{"arch": "regnet", "model": "multi-label image tagger", "dataset": "drawn branching plants", "train_examples": 72500, "image_size": 40, "crop_scale_min": 1, "horizontal_flip": false, "norm": "batchnorm", "activation": "hardswish", "channel_attention": "se", "depths": [2, 5, 5], "kernel_size": 3, "stem": "single", "widths": [64, 112, 192], "num_labels": 16, "init": "torch_default", "residual_init": "none", "optimizer": "adamw", "lr": 0.0049, "beta1": 0.8, "beta2": 0.999, "eps": 1e-08, "grad_clip": 0.5, "steps": 9400, "batch_size": 512, "epochs": 66.4, "lr_schedule": "wsd", "decay_fraction": 0.3, "final_lr_fraction": 0.01, "warmup_steps": 280, "weight_decay": 0.1}
Rows from block 7 of a small multi-label image tagger, named by matrix and row number. Rows with one number belong to one channel. Each number is 128 + 24 x the weight over its row's rms, rounded and kept within 0 to 255. All counts start at 0. Numbers have three digits each. After the name is the row's rms in percent of the matrix's.
After each channel's rows are labels from the 100 images, of 14848, where the channel reaches its highest value: "peak on" is the class under the peak; "strongest on" is what is common among them. Only what is clearly more common there than usual is listed. The data: drawn branching plants. In brackets: how many of the 100.
# convs1: grouped (12 groups) 3x3 conv, stride 2 (model.blocks.7.convs.1.weight, 192x16x3x3, each kernel summed), inputs within the group 0-15
# convs2: expand pointwise conv (model.blocks.7.convs.2.weight, 192x192x1x1, transposed), outputs 0-191

convs1.121 058:104162110133160127130150141120154078169107140131
convs2.121 119:122192140164111090129131116122131127188103092139126105111130117109091145119120127144118145116167135110131118157121136121118092071133152139104166138095151110079152098192136119164080126129148143131111139148147118119122144137140128148110145133114121110137115110059127134162118115135105131143117152121143131177114118105136128117122146132100155134146124174144110125131148085104157141139079155164117122139115091133144111105108221147123112131135115152110132116107123122106099129089105151110123103153104165122173126073164134133128116125094135167146113093174161120134170144090136123125
peak on: wood (29)
strongest on: two-way forks (70); spreading (49)

convs1.188 121:114119160161102120115174096131122129126174104121
convs2.188 091:132124128156161154107139133142113115111123125155123151144126133103117141136148140129129121168157109162144136161140136140136136106149142147130129123132119129138143133119115183121133138114120126193142120139131152117127091125144144117135081172119125131086101202125115112108100140132184171133180121142128146130182176102134177162138121129127131137159142160093127151118110110124098133093160103143116159135141110133094132142144114127104130142157126127166119119140134151112119153107114107138153111096119102104088098094141193205116198104119158157083097139081109162130139147095119144158
peak on: wood (58)
strongest on: three-way forks (88); wide (84)

convs1.18 126:114108103128126143134098105114088092128123122184
convs2.18 118:117102121151091104123154167099135128135095132101099170138160128068156112105138132137161133125123118114106135110153208123120100136111113137150143133128103169131156160118133107121112136111148134136122100127116128102130139161132138123144161166119124151146102141110129136111120131150088133131176146132130106106105122130145199169158130111101123111153141104127109117109145115166143125119133170129149078117165153185123118157157107137073132099226137125121128120157144131120146106106110124152164103122077141162130150092097176113115114153174106122144128150106141101116113135134134134113
peak on: foliage (39); wood (31)
strongest on: leaning right (49); wide (40)

convs1.0 123:153115127172125154141133175132100128144130122176
convs2.0 108:130129116084116175132118147127115159131123077129125131097167102155136130135123131155164159124109098124131170153111160120116150167154100110142112107137131129079111117141086123114129126120176132144093119092127119124133102158140136169144115161144140145150113159103133151101123108136155133144131099136138164124103133120166114152206104143143117154163141142111116095101116149142105121133120195119129131139188141142117141118120123162121121131153159120126141136121103111119163137123137170110186136129098085128152163110139140122100106128166137153101072165112147161131154096178139200117
peak on: wood (34)
strongest on: narrow (89); pink blossoms (80)

convs1.173 114:120129114142146122123153188148127130131137122188
convs2.173 109:136155128126106137111134124114150126092123101118123121115106119130101121108117127078113110151172121222149142121151149131125100125148154136127110119141107130111129133130138169132065132103109112207103118104127152136114113095138108123115074172126116120092098143114110105099112141120099176156155129129121147130217126122101165154134120132127132133093111150079105147126137102120093113123157088157088127128109132143101125140138145103144122155150121116163136125132117136155129159113136127138116110114116123073115122141104169147113224121118148101114094096132146130123146118119131142123
peak on: wood (89)
strongest on: three-way forks (100); wide (90)

convs1.49 080:114122102076120165154144134092148111118115102111
convs2.49 066:120109100173136107125109110133150157092127100116155141127116128015098132125150114105153127114116120118150126104107112132135102133093126145109122104118104159160177152102131103056124104106133150122104103099081092157112112089150110140108138149184129112139116140143114128085125163072135134109167118174166128134123114111173134121127117093134087112122098107122108167136158137121106108151097111124128114130122102158137157106102109125117156161150162151109170164112133133121125163126163121117146122120103139135115132126104125140087126084158122121093133150093115153118103121136145118101
peak on: foliage (100)
strongest on: pink blossoms (97); narrow (44)

convs1.48 087:102133139144084137137074139104127156148144111101
convs2.48 063:118118166130141083133156163146159136136131126116125102112144150032110136104127129082128112137134093133138140092160137095166076137111108131156102153108111123115124124117108124111122113112114092107104112113097106148123090098179115141134115150171082154138123119164132110128122128092130128142132165150155109123114147132117124147109165135152131154073125112146118164096115153184116076116075104117142114132096132130133151153151113115135133154126149161114148153156082099086141152108169124173117135138120126090143125153093105092129123146154118090092120141126138100118106095159155119108
peak on: foliage (75)
strongest on: pink blossoms (100); narrow (38)